Rows from block 4 of the image encoder of a small contrastive image-text model, named by matrix and row number. Each number is 50 + 15 x the weight over its row's rms, rounded and kept within 0 to 99. All counts start at 0. After the name is the row's rms in percent of the matrix's.
After each channel's rows are labels from the 100 images, of 14848, where the channel reaches its highest value: "top examples" is what is common among them; "colour at peak" is the nearest of a few named colours to the mean colour under the peak. Only what is clearly more common there than usual is listed. The data: drawings of small networks of dots and links. In brackets: how many of the 100, against the usual share in percent.
# c30: last pointwise conv (encoder.blocks.4.c3.0.weight, 144x144x1x1), inputs 72-143

c30.34 096:57 40 53 55 46 28 29 51 45 53 18 44 35 26 58 56 61 62 51 61 57 44 54 48 52 41 40 71 53 18 29 36 64 34 39 44 55 52 48 60 62 51 63 41 60 63 41 49 48 18 51 50 49 47 63 50 70 38 49 58 50 30 22 30 55 87 88 47 62 65 66 36
top examples: loop (27 vs 11)
colour at peak: grey (63 vs 31.5)

c30.38 102:60 47 55 46 73 68 49 36 68 41 58 48 44 42 64 90 35 28 52 37 48 67 63 22 30 51 34 38 31 47 40 39 51 55 15 47 71 64 41 59 58 75 41 32 50 58 68 55 50 20 36 45 33 68 40 62 50 46 41 37 60 51 33 59 40 50 70 41 51 31 41 31
top examples: red dots (27 vs 8.4)
colour at peak: grey (77 vs 31.5)

c30.53 098:40 32 59 75 50 31 53 44 21 40 68 68 70 59 66 45 68 64 40 48 64 38 50 52 43 57 38 76 37 37 56 42 50 37 48 33 37 30 38 43 42 46 87 51 61 22 55 52 46 49 48 69 28 51 46 57 50 34 39 42 32 53 53 65 50 31 60 41 01 70 58 15
top examples: grey dots (38 vs 8.3); star (28 vs 11.3)
colour at peak: grey (77 vs 31.5)

c30.20 104:23 34 49 67 50 47 52 72 31 46 47 25 34 86 17 73 48 36 46 44 27 47 36 50 46 36 48 65 61 48 32 34 75 49 09 85 49 56 55 65 42 51 29 53 57 34 62 64 70 33 38 46 45 37 51 45 54 56 00 49 63 36 40 33 46 52 63 25 24 63 56 32
top examples: complete (53 vs 11.4)
colour at peak: grey (74 vs 31.5)

c30.110 101:60 35 49 42 38 40 43 54 35 57 42 50 49 42 56 51 60 64 46 78 75 51 48 43 51 37 27 37 49 70 52 73 55 35 47 56 40 31 39 70 54 63 53 69 45 61 41 56 77 23 72 52 45 35 76 70 60 44 45 34 40 66 77 52 19 29 49 77 94 26 59 37
top examples: red dots (47 vs 8.4); brown dots (33 vs 8.3)
colour at peak: grey (77 vs 31.5)

c30.15 104:50 40 60 67 38 53 65 23 39 35 36 54 23 25 55 44 50 65 44 38 36 46 78 50 46 09 48 52 27 44 54 65 47 83 45 44 61 67 62 27 31 27 46 67 22 47 52 56 45 43 54 28 58 76 46 51 48 31 75 47 43 39 36 18 59 50 27 44 49 48 37 45
top examples: white dots (93 vs 9)
colour at peak: brown (53 vs 23.7)